{"train_examples": 36250, "horizontal_flip": true, "objective": "flow_matching", "logit_normal_time": true, "activation": "gelu", "fused_qkv": false, "inner_norm": false, "layers": 8, "optimizer": "soap", "beta1": 0.95, "eps": 1e-08, "magnitude_pruning": 0.5, "final_lr_fraction": 0.05}
Rows from block 5 of a small image flow-matching model, named by matrix and row number. Rows with one number belong to one neuron. Each number is 128 + 32 x the weight over its row's rms, rounded and kept within 0 to 255. All counts start at 0. Numbers have three digits each. After the name is the row's rms in percent of the matrix's.
After each neuron's rows are labels from the 100 images, of 14976 (inputs lightly noised), where the neuron reaches its highest value: "lies over" is the class under the peak. Only what is clearly more common there than usual is listed. The data: rendered landscapes of hills, water and sky. In brackets: how many of the 100.
# fc1: MLP up (model.blocks.5.mlp.fc1.weight, 768x128), inputs 0-127
# fc2: MLP down (model.blocks.5.mlp.fc2.weight, 128x768, transposed), outputs 0-127

fc1.1 195:104056086101128092128074128150093128099142116128153094177165086100128156128096090150128137068128151062093128121118178128195128104100201151082154032128102094111128157098128157128111143106149128103100179104161166128128166092130084106098137169149128114201128159216128096195153156108155128142138156144169112147116196090107157164096146110128079158128128116128115146163099181128128158114128
fc2.1 179:128058186096149143128183128128083128169104152128140136154079106093100128128105157128148113150140110062147136128093205133058103150116063144098128067091128165131128089128128128128128209177128146060187128128092169154079148102160157177145128128113158119193171071200108156128128102147128122144128097128079183162128090164116145086163096146103088156128128128140114128147145078128110073148111
lies over: steep ground (85)

fc1.446 080:128128105128074128178153128128128128128100128003101128128072035128225086128173181146163128128165128095128128128128128141090127128168128128114128128211128128128128128128128128089080128128128128128148110128128187128177111128128192128159128111128128128128128128128155090162193079128079118128077109088085069168128145128180128128046128128128075128106104128112185128128128128064128128192128
fc2.446 057:128128128128128128128105128202095128128128172128128181066100167068128174173128186157128128128128182178145128084036054082128089220128128128153121165177128128128128128128128128096118128078128128128128086128118079128153128123128168141128128128128190053128056075096089128087252074128128128128128128128124128128166188082128128128172128128128128128094128128128128128128104148128128147128164
lies over: water (35)

fc1.655 067:128128084109128074128201128128128128128154128036128128128128128034128128128128064128128128071128128153128152128128105076089187128197128066100143128109100128090128088173069128095128128128128128128128128075128151128128128070200128098128128113199128128128128158128128101220128128128037128128050089099128145156130101153182128052128128128143128133128121128128167128128128044128128128128102
fc2.655 065:067128072128128000071164128128104127128128205155047128128128128128128128128081094140128128128122128128122128083119128144128128128081128129149128128128128182057128128175187128141128128087179128128128128186128065077091120187128128083128128074150128128128128161128128128099128128128154128128128076128128128088128183184128128086229128128128128142128104128073128128038085128128128068128128
lies over: water (37)

fc1.391 087:091128128157111189128089128179128178128128128128128162128128137128041090128128087128128081191128128128122128169128128138128128128128128098128053128128128128128181162065189081128155128210128128157128170121128128128128063116155082229146128069128128175128128128126152128157128128128128081099128158188128088128128108039108128106128128128128079212128167128158128128128043128128165162128185
fc2.391 067:128104128044128157128128128156128144128128128128128128160128078237172147206128049128128176128101128128128099185128128093099128128182128174128225128128128128128229128073128105128128128185155128128128176128124128128128128137128088173128081128128165128128079128128128103128112128128145128153128128128128128128135128069128080113128128163128204065128153128128128128128065128128143187128233
lies over: steep ground (64)

fc1.5 116:093183128113143128060087096100081128178151103141128159154115076191128159173128148108056128128180128151168128121128128155128128094165171157124128101059072128078108168106117100128128128087145128100147148098091160101128128145128128128128160217107170128128170106128155083128190134174178128128128082128128164103114110166052172128128101100128186128128081079091128150152053185142106128174128
fc2.5 185:128176116128128117087156159148043173067154128128128161135144097161128170090128099161090128111172141128079128128128178128128099165169083153128107128128196075128160112178106128070085118172128093128065128128179165096137093154144106100118158179180159150128056171103149191130105128087165186128154178128143128090128152081128128128128144164128173145128157085128083074152168067147164130119154
lies over: snow (48); steep ground (41)

fc1.509 068:128128128128082117128128136128128049128077128056081128073157049061128192076128128128145128099128128112070128095128123128128177128128128128062128128128128193128182216128128128128098128131128128128128057051116154128128128150081128128128085128128152059162128128100128128194117167128128128128079128128128128040170128073128128128128128128160193128091128128090166128128128128128128128222128
fc2.509 063:086110128087136128171128128128128158128169128128143128128128187128128128128128167128098128166207128128000128128128073128194151074128128128181128128128128128128148128128128128091128128150128128094128128128128128128128128128128092128143128128049058064128189087162128073037128140119128128128128128112128153128128128116128128128128128128209128128128171128128128176099188128063128231128128
lies over: water (51)

fc1.438 163:128102109150145128159146176110123099128052170153184103102183214162202128148128128109100195128162098074165137128128159109128078107083107128157092102086138128128128096105085160109159128128128128128143128168176128128105178112154128159070128151128107128170103080128102066098096082128108144170128128098128128153102187113161193128146184128168181128118080157081103160107154095185111088142082
fc2.438 241:147142128160114105143128100128112137134052087133105128128074210190137148138119128161128128095128087089088143108089166110105164151101153128128097093176128197112106128148128143171068170079107140128153128146099128144128143128128120099157168117107139119173128164151128179153177175128102128154156128135128152155097154139167190128182073159098192107177196155128110093093101200214121177148176
lies over: water (47)

fc1.299 066:128177128128128128128128128152128070128065166128084103128128032128109128128090128094128160128154128128128128063128128140128214128128128053142128128100128128128128128128128128128128128047128210128153191092128128128067128146000051128131156128088128059128128128100128183153128073164101129128128144128128154120152128168128128143185128128128066128128128192170128143168128128128128128128150
fc2.299 076:128128122087167128166128128128108113128128161128128162128148191181137115126128097128133128204105186126128144042080128128111204128128128180177128156080128083128075128177128128094154128061128031128128128128128128128087128128219092128093088128128128086123176128153128177080128063128128128128122090157086128128064128128073128156184180077108181128128128128148128128116128072152128177128128
lies over: steep ground (55); snow (25)

fc1.76 066:128138183108181128128128128128128128212076189128128163166152128128172128128128094128128128166128161168128128153128128190128128128128128165128150111128154128128113128167000128054067128128128128128128081059128128109128204128128128128128128192128128128128128128074086082128156105155085128128128083128128128181128110074128128128152128192128128181128128136128128078111128047128128128230128
fc2.76 088:128103128128128128095128163128128146099128086043073128128118128101000128128134128128128128071088128154128162128159128177128128128128128128128128128163074128128128171128255173172098128128144116090128128151128128128163181128121128088128128128128057128128146128128078128072128128128128128103128157165128128128128128128128128128189103128088128086159143128038095128128128179092079093128128
lies over: water (74)

fc1.628 082:128072128128152128128151157128128138128058080000128128081193081128128128128147128128128122128128197188183128191128128128128187128128128128128128128128128091174128128128052076134128128128085128142128222128197128106183128100128128128128128128128128128128128137128128089074128117128097128085128128148128036128128121128128128128081128128174128128109087075128119128066128128177128128128058
fc2.628 054:105128128128083128055186128128128128128128071128128128125128128128128128128128128128128128128128128128154128206128128128128128172091076094128074128070198128128149128128128155128128192128008160128146060128161128154128143065092128128128109128128051128128128128128128128218128095128154128128185128149128114128137255128128128128028128158128128128128128109128112061128128128103071128128131
lies over: snow (26)

fc1.439 077:107176128166157095128128128113103128143128128169000169077128128165128128124128128068128091141128182085128108128128113128156128128066128128128047128128128128189128148058128128157098128128128163128124128128128128128097165128128168128128128173174095128163077128128128128128128128198053178128128128128128201072128196128128193128128128162128128128128128152136128069128096128105128109091148
fc2.439 061:128179128128128128128128128125128072128088128128017128128174178128128128066128080128128163128128111128128128200066128128152161161141162128128142128128233161128161128090108128090072188128185128128159128230146128112178128128128128128093128128128087159075128064142199128128165196184128128128128128128128128128076128128128128128064114128114130181128128128128128128128114160128096043128128
lies over: steep ground (49)

fc1.435 059:128128128128163116128128092128128128097128128128128153128134128128226128098128128184128228128068102128128128092091128166128128128128057128128128128128128128128145128198128128174128128134140128128128128164128128128128128128191157128128128128089141128128080128128058128081194122128128143185139069097128128128128255128128128128233128128197128128128087128073104128128187108199128128182128
fc2.435 097:128128128148075175130128124162128034166201073128128059128128128107198128128079147128182128128128128128128097128128128032085128146128128128158085128128174024128128128160087093056128128128128128168092187068128128127152128128128128128128128128128038128096095128128128128192128158168128105149122078102128128128128128128128128128097128163172128144089142142183128046128145089128177116110152
lies over: water (49)

fc1.386 118:128072158168128128035128128119128128163128128128082087128098067149038128128116158128128076210107188198160140109125128107128167115102128111128031128128108128128128165179128041173128128195128128128112159110175146128128160158155128128166128128128060128111128128156128159076128146166128128128128128128161106077162128128091084089115128085090128123128092128128128128128102128088161100128039
fc2.386 090:128203128063128128248132128179128165149128170128114175162128183076174128128139162128093176128128128128183080072128128128100128128124160177105210076128097153128128128202128145128084079223128128128128136128164086128095118100104128128156128128128128128128087128128157163128104128158139128128128099097170086171115140128151170079128138124128128128166101128128128128103128100195128086128042
lies over: steep ground (80)

fc1.408 064:128128181128180128128054128128128057128128092175128076128128128128095141128128090066087128047128173128180113096128187180128128128128128128075170128128128128128205170128128128128072128128128094128128197150128128128128205128128071099128128128128128128069128182128128158128164128128128128171128128128196219152098128195098128128177128128098128152128092200128128128173129128128085128053128
fc2.408 087:059214132128128128133128128128106137128128128128164175128154071096105177128161128109128128128039136065128128087128192116041128128084128128171079141128128146215217128178128088134081128128181128128174128128128128128165128128128128128128128128105128128074200128128128128074128128128128128128128128128128128172159128158128128150128128114128085077128128128128083128128219050128128140036128
lies over: steep ground (47); snow (28)

fc1.144 132:168095071081148109074093151128174128128128147085153087139209128086173158128128147149149115111128141128128096070128128135128090128128090128083128096145128100128111104135210128128111156091128145154128128191157161155116128044197128180163060211128135115128106128128083073128168097172151109175128136128128163128157128113085128114011128159144143162154157149101102128128106118177128128108151
fc2.144 112:103128191122180081128017128128154083128081176187128163128115128102187128128101104113128051101128091128142128161128128194128149112152128170100169111150069128121128100147113182121153146128128144063128055187154128157104128128128128128118113183169164128108219128104079173063109118045140149156093141128101158113150128128128138128128128080094128161103153157140177133128128150128128152128128
lies over: snow (27)

fc1.95 071:093126128128128128128175094128093128128057148128043166128128169128223128128176128128128128128128128128128109175128092128080128069128128128128128128128102115128128147044066128079128128128128173064128128082128167128179128128128128048128128079128128128128128148079128128128052088128128128103128072128128092167079255193128199077128128128128128128128098128128128128128155128128177128128128
fc2.95 054:128128128222128128181128128128128128128128128128059077152128128128128128128104128196128234128128128128150160128128128128128198104116050090128157128128128128128217128128128037128128076128128128187088129168128128137128128155128128086069172128128171078128147128128128112054128128128128076128128183128128128128163128161128128102255128128128128128128128128128128203128158148128128172128165
lies over: water (81)

fc1.361 056:169128128153128093095128128128128159042128032128128219128128128128128128156128128128128128128128128196128165128128128128128128128184128078128128154128128128237095128128128128128099156128128128192100026128128088128128056128128147092128128128128128128128128128055128128063128128128128128077111126177128049139183065128128128171159084195128171087161128128128128105128143091128128128201128
fc2.361 070:128147128026148093128103128128178093053128029128128128061128128087128128179128128117128119110128128128098060098128128128097128128128128128128128128128128128151069128128128160037068128093128145103082128128096128128099197133116128128128079103128189128128161091128128125161128071128128138152076198197101128128128149156128081152175025128112107128182128128179128179096124128128128123128117
lies over: snow (37)

fc1.480 053:128128141201128128061128128128128163128083128128128167128063128128092128208128128128128071155128097128089128128080162128128128075202128128128128128128057128128128128128060070128126166154176156098128071128128128128128098174109128028128101128128128195128145112111173128128128128128128128128128128128075128057167020128128128128185163128126128128128128118065128128185128052128128128190128
fc2.480 072:128168180030167203128109128128128132170148103086128080128128128128128096195087088144128128097141128128128128155128105116082128070058089128139097128128164128107164128098128128128128107128141128128128128169128128128161128151146128096128166251180128163141128080128128079128112128121168128128194105128128128128086128128128128065171132128081128128128182051128128153098071074128128229149128
lies over: snow (48)

fc1.129 108:149103128094128128128096128089169151128128128128128128086128111128042166128128128103128023090149128168128128096128074099166128128110128170046115128158128148120107128105207128128151128128082166163128128128128112043085122085227113128152107128128128139128128128128128128128178128156146089081106128128128119091159038128115081128062128128092102072128090128194197106081097128128128128128082
fc2.129 088:128190128181095076106128124068104199128116128095189108128114128128128100128128115153184128128105087128128128176140177152128128128141090128191131128128159128128117079128128158128182145118097132142128128076128103203108128128049104109128133087128128096128071154200143169128128128184128128133119062128128073128128202128128128128141180188128169234128050128136128110174128128166161128162103
lies over: snow (26)

fc1.510 081:128085101087128128128128128128161128128202085097105128145103128059008128128128155089056128078128162128128161077128091181128128128128128100102128128128086128050128156128195128172042128120128128128128062128128128128128128114168128128095128128128094100128068146074128130208128128128103128128128128128174194088128091128128128176128128106139147128128128107192170128128082128093173143111207
fc2.510 078:090187128140163178095128128128068087180079108234176150128078128135128128128128128128214090128128128128128128130055154066128128071128170113106128128163128128128042128111102071128087128101128073128092104089128159189173080128128071173128128149128128125128128128195128128128088132128128128128128077128082128128128149128128128172128128112128128148128128183128128128157048128148221128128138
lies over: steep ground (43)

fc1.372 128:128083108128153066172132156154128128128128154172080128152128128128151088169114188095153155146128128093128128103128138177128128150189147075128128128088128084128199070079158089101068163128128128099128107128081119065128128181202161128128128223128077103094128128093180095128171128149079170128128128128098162128087128136128128172169154161169091077170128168082088166128128128128190128128167
fc2.372 133:156117160128128204180128128128128128128128055120128128145128128149099128076185128150178184128097128128128104133170168128128073085184087128181102105128128136128080146189081175173128153128153118101121126128186051076128128167169128128128128144089082128128081128128232171128036147136108128164128128128192128128088128128128114076097087128099097086075140145128104097128106156128079122128109
lies over: snow (45); steep ground (45)

fc1.257 068:128128172098128128086128128128128128128152165128189120128128012128097055128128128100128128098098093128074166159057172128128128128067128128128128128156128200128168072164086096128158128128099121128128128128128082128204089128054083187128128128128137041128160128128107128150115128128128128128113128088061128194115128128128049128215162128128181104072128128128128151128128128128128128128089
fc2.257 067:128086128128064128128143128128164169136128128128128173128128224128128158128128128128128128128224196101091128075200105130131128128165132128128203128170128128079171128197128096128128128128047097128175128128128105128094208128145110128128151026128128114128128128128128128128128128197128128182128128128128128128172152128128198128182128128128017128118128128128128128101128128203128128128128
lies over: water (27)

fc1.640 090:128128053145109142128170157147128113128128128078128128128128084142254128158128128128128146089128090104128128154088128128056128156128128128128161128162128128128107072160097162165128128100128080128128128189128128172128128128128174128085103198168201128128128128128128128156108128128128149033153128128128178083128207152191128128085128160152100173128193106128128160075180149128072159065128
fc2.640 120:128128169128128128141116128106128095128128118160128100069128080066088128128128128128088112162154179128163053096098187176128128128128181152143190141102095069090128128128181095128128128169128097128128141094128122184128128159128097128128077098128210128112128128136128128126112082056161161060116128130157128128128028104107128128059170107139090173128087141097216128128128057149143112077128
lies over: water (50)

fc1.337 167:085148172128128128128128128137128088128113108155148128164143076128235170104128123175094144118128056128087070164128110128089128179138128128128149107152128140128083128128083146128108083091128100110128112163081144128059128153128139089151084159128128128095187179128113155101118183148165158054128096128128087134146207154165150128100128139128036113157168154075066128157128172067128146148168
fc2.337 209:160182052118128097109128169128098106155128202128128128150145078128097170144191128119128191176128175150146084102128128140170092064150149149098131128108108128142151121147129128185138080158143146116124070173196128139184094147144128170085096064117128121095114089143128099128159054118160118082148167113128170128162152090128130120121158143152060155089101150128128147205128113066137108176085
lies over: water (56)

fc1.611 090:152086128180128128226128119115128153093128128088169163092094086114087128128171128165128071091090136128073128062128101093128103128183128153128128128128128128128128203039181096113128128165087128188182193128128106128149128110101128178188128059164134128128128076128128128128128100128128062128128128139128058128128094128128128151066128093086104128170128128161128159156128133128128128090046
fc2.611 062:185128111109119060023128100128162128128128183028128125128070146184167128181128103128128128077128152128027086057128128152119059092128118128128128128060128128128080128036128128128128189128081128128188128128128128128170128147152128156128107128180128172128128128128128128104128128128180128128128128128128128128157128169128080128128155128083184128186128163128128162128128153128064128128128
lies over: steep ground (63)

fc1.506 118:128100128150098172100128168128128083177128128170165128079151163089180176139128128128162156047154040105140109128128102106128110128074128128128108074175128165111096128085128162066128154108128128128166224128143169087128181083128128128173128128178128142128128105145120089128128058128152128128101115128101128128128176128148128116105128149063128128166128055072050172093128128128089099060128
fc2.506 105:128128075097185128095207128143128114080095128191194148159068128190063147128083128141128128106089137151128157128128128200156079113128128075128128081140149225128128140109248142125128128128128128128162128063128128128100177128128128121136128206128128152128128081141128187153128128128128141128128128140093062128128128100128144128206128149063128128128099103081128128112128144128128151074128
lies over: snow (67)

fc1.247 086:142141128128128128128162128128128128186128132128022074128128128128128088128128128211128128163128128128128128128078128128128085170193128114128128065063128103128128128071159128186104128128128128128071162128128163128128181128128170128079128128093128058128128128128128128193094128161128128128074152169128128091140207128128168194128065128152158066128128181086128128128128128128220157145043
fc2.247 057:128099172067128128202182128128128128128128169147185226175128164125128146128167128128128128128128080191128128128167047128128090128084177128159128175073096094108034128128128128128128128128128128128083074091128128146128128128074140128112077128165147031073128128128128161128128128128128128033128128128128128149128118128128128163128053128185179128128128068128128169128128128128173128128106
lies over: steep ground (42)

fc1.483 081:128174128095179128086094100183096128128128128198060101142128128168086163128093103091128112150128128169128128073077128099179099128154128128128087094058128128196196128182178128128128128128128128115090128128128128128099128128155128128128128183128128090128128128194128128128173128128128128128139147128128197030128128128104230099193130145100128083128128165170128080154168099207128128128097
fc2.483 097:128107128073128163128128128112078128157177128063151099139128099128155116128128128094065128128128093128119128162153020189148128186094128106128128124101128128128110128128128128128128113128100148147166117106128183091128197085073201128111069128128128088128216128074128090152119128128105176045186098092128048155128128128128128111150175128128164215136090128128128128128162128128128061128128
lies over: snow (52); steep ground (38)

fc1.748 096:128128067079128128070095208128151128128128173128111128128192128197221135142085128128088128128148089098128188128128128128063128128128170128128128091128089128128070090153128175128160155128128128128128108128128152097111128128095128110086092196182162177128128148128128097128128128128128093052179128168087128117128092109128128173198128128128128105128216062087102128108164128128071161128066
fc2.748 130:128128128128089128128128161198164128075128096128089095128128051128055128128167128164128238091128128177128103128150152128159139128170128164094182120113115185152128154108042128064098128171162128138128039128128073128164128128178086128128128162128133128128128118151128114128128128180150128070128128126128078105128151128128146165079128105128128128107083128093091183080128128128136055048128
lies over: snow (35)

fc1.351 130:091144148128100152150128128156128128128111096192255128097078128128164118152128149128117170053145083077105148105128128159128073154168080128128160166043149157086141100150170177099154128128128153128128102147106117142128095128091128100128151097128172116128088110128110154176158128099207101128128128088089078091070096085107128165180075068128128128156113094105128128151128128110128128171095
fc2.351 154:155128080107110112131128128112128108100093128101156086081159128124128128105102102109128060170149167076161149114128111128128164128148193128108150128216128128151128155105119113098109128102145128128191103128128128128107108097103111147095128094128109207117128148160090069071114152173173109128167104148162159052070107159128118097075173232081150088084128128128128109094118110089075061176154
lies over: snow (67)

fc1.701 125:073128128128110128128057150159128128128128128180128128162128090177128128170128176087164102148196128128112115084163128170128099133058097184075128128106128128061128086186187192099113096128098128100128103128179150054128079128128182128159165128128107128154094128192205116149207090080128128100150128109128165165128100110091169128194128128128128128142128103158113109128158173128155149128175
fc2.701 128:171128111154128139156165128128102128150084128128106128163119109187119102092177079154107128104171128128128103156158128148128114141078138192104103139143128128183128141038128083143128091128147111128107092128057166101102076159145068157120128080128092128169128128175218166120065150165094128128066144182128128146128072128111161119104093179128163155106110128128161128101074060095050103128087
lies over: snow (49)

fc1.598 078:128128128128156167128128082128128148097128101204072128128128128128077119128151166128128128179186128128128101044128083128128091128159103152117128128128128128177128128084230115128091128128128205115128128128089128158128070128191161195187128128076086128174128083097114128136128128101128128128128128084128128128152112128035128128111149163076167128128106166128128046189128128151163128201181
fc2.598 091:128105252204128128170093094171161128089093088088128128139128128002128128128090128123128128107128128128160128128101128128128148128136114156128128128128128174128164111128094128128169128158122105128075128255097173128083128145128128128108128077162128128128149128128128128128128120121138128161083128108096147128128128128077128128080128128176154128128128128234058124128122112081073139128128
lies over: snow (80)

fc1.61 072:137097021128128172128128128128128128093174128096187128128128128128128181128128128128128128070075128080177128128118178065128128128128207155128128128172128128128128094082099128128159128152114084128128128128128128119128128128128087128071128128162128128128168102128170174100019128096128128128128205188128128128141032142167055128034128128128128128128128128159128198128128128128069128124167
fc2.61 079:128128014128087128128128128128128128128091128120111128128058128042128073140128079128048128128170179128128128128146037141130128128094158128128128128130150128112095087128128128128128128128069128128070103128104128188128128181128069128128128128172150128189128128216128212049067128128054128128128128153160128096114128160128128147128037145128128121128128128097128128128157128128106095103160
lies over: sky (97)

fc1.10 049:182169128128128096169128168128128095192128128128128128179128112190128128128128128128029128128160128128128176085128128128128154128128236128150153128128128128150128073128128176128109128128128071128077128128128059065128128185128092128128128128128128117098128128128128128128128128128128153176128128048128128128128128176128128150196182121128193050214128128126074128128128175175058128128051
fc2.10 077:128020091167128128066158128189128128170128128175180128102128128097128128128128128128128128128128128191128128090128180128084150109128201128128056183149128128128128128157128193128128128128174203128107113128094157128093171089049128128128148145128128128165128128075152129159128061153128101087128128045154128161128166155128151128185128133128108146162128128128140173069135152095060128128052
lies over: steep ground (48); snow (26)

fc1.749 058:173128128128104128095128128128128164174128066128128128185128082128128128177128162178133073128143170178128128149105185128145128073128137128128128128128128128128128128128128022128128128101128175097088128128128128128128210128128128128033050128090128128089128128128128128060159156128128128128128033167128064128074043088128128128145152128173203082128105128128128128128207128128159128128094
fc2.749 057:166141183109162128174128128128128128066128128128128128001128218098128128113068173128087103128128128120128163142162051128128128128128128128128101128128128079128128128066128128128128120076128079182128128128092128128093128175128128128067170128160128128149128128128128128128128157047128193080183054193152186128128172096128067128128128128139104199128128098128128128128199128128128128128090
lies over: sky (95)

fc1.367 195:152053115147128121147105128128128128157128144148128128093128166166202128164128128151032205157149093115105161141184128136128114064080147128189128128151143112165136087135057128128144128116161128128139145160177115109210171128128081148079128115128145098181105099056144117104114101110091149169146128128102140155106194092128075147103153146156182105111145095055081149086078151128128128146110
fc2.367 201:098068176142094160142150148128146159120186136078171128097159141163151114092148128128082110128155106145142190133200104158128140178095082137163152130095081145128110142122100128140128139108094140118117074134090110117047146128128177102160158068113162113154225153067149128128119176179128115167091125130115082150128190159173046109088121128148174117149128098166094121079183107138110128139128
lies over: water (43)

fc1.195 093:164128066192068084128128165104161128128128141077087107086128105084192186089147155128128128128128128114128128128080128128074128097128128128128079128128128180128061117128128167161070128102128098154128128097128189033128165128067111146128118128128128096196128178082102128128128128128128128166091128070128128128128210128175128189068128141128135128145184128068128124049176128149128150128129
fc2.195 058:154128128072128076128128128128112128068175128128079188128128182128128069109128131128128195128128112128164128175140128128098128128128088056128131164066128167145069128097128128128093166128128128128156128128033081202128128128177111166128128128087128128069128128172191200109176128091178144128128128102128128128128128128128128160122154203128128128128156071128128128198181128034098168128128
lies over: water (44)

fc1.678 070:128182099128128128128161181110128128128096062128080178128128128128174128176128128128180222128173128128099128171128128128128046128128128128128091128128128128128067128059128128147107142128128128128128096128128128169128128200093128128128128159086182128128128073101128128054039128181128183180128128128128128128090174128173128128072128162128238128189035128128128121128128128131128128128128
fc2.678 055:128128128128128128170128128128173128128128004128028128128128182121130128210128128155128128068128128128103090128128128128128095128128128128184134128128078128128128128099128128128111128128189128128128000128128128128105094128135128128128128002109112128128161128128128128128128128128085128128128128186099133128128065128065128128206112177128128128162128174128128134130128167128128128042128
lies over: water (48)

fc1.515 153:110197128143128161228183128165110128128128079172149128128145128162229103142128076140128208128128082044172128175128146128128085161150156128157128157128151128128104151128089177106157085092153128128136128128093093128128128128046111128128156070128187104091170080128128128128128114096112128128148128128128128151092208128149178128135058156128082147128174128104080155128128179128109128128128
fc2.515 099:126149140128187085218091108107128174128128155175172128128128112154172128128128162162147128107128085128083128064068160137128128075151130128128128158105115128128128118128128163128128094128128074157128098019160092128135096128080128100128128074128188128092083169136128128083066101169086128110104081128128056110107139128128174128128216128087065139128061131180151128128103128148101091128092
lies over: water (57)

fc1.51 176:087140114076166108173103186162116128118171103128128128128196160166120128079128139191097192072091128093178128128128128128128110128102167167114149213128128163058128128128157178143128071128101128128149173116169156064088144149128063112106109185117141146128128128136128162160140143128087128155128192139128136077059183074128189128104165170128104106166128146166128159151087141128127103079100
fc2.51 202:173159128058186152150143065091111154159194173172117128137071155155136128165154088065084076149104105117073119120128128128128100128113115139128142215128117099180147110116112087128128057093153164138105172148084141069141146149121172164120109165157186108128128115116128074128111107128071113175141103105144149096070128171128174128128074087103083085084117148166099128162161128132128152128162
lies over: steep ground (74)

fc1.412 130:162149098074175156056149128128128128144156128185128128151149177097128185128092080169099153152103128169128128128128128128128088107128083085107128128111062093147128147159110128148128128152128144128101128128103128128068128099058083103088098201128128056156098128143051167160102186151192150120155107128202206102151128128092140169157128161108175128128157069068094128117106106158093128128128
fc2.412 166:072163114081137095069091128135128128128157128094141114128128193096128188155128170098113097153105174173097102083128177075113128140128128090128128145128216135097152103091189128097128128101128151128147151128128128128149099077048169163176104078128144180128128117128057092104194072128207107128099128128059095117169128117128128100128128128177166128128095070128128128097128155163182164128147
lies over: steep ground (44); snow (37)

fc1.350 111:128171087128128154128150124159115128093128128101128128128128128171132128148106111070105172056144105094128128075074128111122128155128171115160111128136085162068128128128203159163109128119128128150155063184128128128095111128052128128076116149162138128165088102128128128225128128128128128128171128099145192091092199108171149117172128128156113177123178128015106082177153128128074094105147
fc2.350 116:128107168096159116091089128128150086128128128155176128128123112221158128128071128121128143105148110121128138128089126128128128154128136128128142128128128142147128136096002158059116152119118128128148175030134109107113128093128107128081128205128193128140128128128128146045052128166150128128115128128088128128128128148043128128128128096115109118099105128121214128112125128168128128243128
lies over: water (59)

fc1.766 060:085128128173128128128128128128128160174128090217128128152128188128060202128128128128128128128128128128098128128191084164128160093128128148128179128128128128206128128128219128208099128128122152128185090175180094113128128128173128128163158168088160128128128128155128128096052211128158154128128128128128135106128087051128178128128102128016128128128128128128092128128153128128128126081164
fc2.766 061:128128128080128120128128128128213128128128067086128128128128120128128066128128124103128112107128128128156097117128181107087147157110042128128128145204093115128202128042128128128107148128128159189136082128128134128128128206075089128126128128118128128128128128105180128128102128128128128085158182128086077128180128128128043189128070128087204128025128094152128128070174128128128113128128
lies over: snow (45)

fc1.761 151:126128128128167170064066128186071179128144163128090157089128128172100145120128128128128128107128128195095164087087124166156182153114128125145136114128142128128116144128101081059128157128163128128169148099116151128098167145098136093128076101163213128166128084181128073049170128180169105143150128128066158121142221152086128128128115128128098128112154099066154128104128100163128096195128
fc2.761 076:128128128125132128128152081128128183085113094078102128100113128128128161128157128128128160128150128128128128128128128198128111108142128128128128128152095128128160128128055086128128149128151128113169026128143128128151150128128111128128078100100255128109158110128106148201128171091128108128128188128163051128128000128089135128128168123128128156128088151097042128072128128128128128054128
lies over: snow (45)

fc1.626 133:093115098125104181076128173128128128148154158128202152128082128113161141128105128128116128109128128154128159071161071101074128166128073128088128092106116153101169078161128142164128128152107083091080128199086172087114128095128117128128128203128112105163128128175089147185169112097166137106128153145056165057099081128128105128128128103163128128128150070150090188065176090078102158101103
fc2.626 100:128148128111075128112128128128106098130169081128162128128191161128102128113103128154128093197164199128128147146135086079194097128128159075128128128148176102138090173107209041128092101081128084128150128128120152101151112112128128153175128128092128157128061128128128099081128165165105128093128128128180082128090128113072128128128128168089128128128128112183163029060072125128192128152144
lies over: snow (30)

fc1.235 068:128181128128178128128128128172128090128046128156128100128128105168012114128128128133128128166128182128128115078128128128158128128128103128128085128121172116128159192075153092159128128128128128109187144128069128207128128128128128128128128128128128128224128091169099036128128128128162084187176128128198128128066128128118128128128128128128128139102128207128128059204128128150128093123178
fc2.235 074:128128175128128019128200128128128145052128135128128187128235128086128143128128087128136163128128128158176225074128106171128128128183128062128206128128128128128210128128128128128128128128128128128128128155188128128128158128128128128096128128141102128128210124128128117128128102076128128128128207128155173128226128154128128128128128128128152128128128052110128128075128111128128128128166
lies over: snow (28)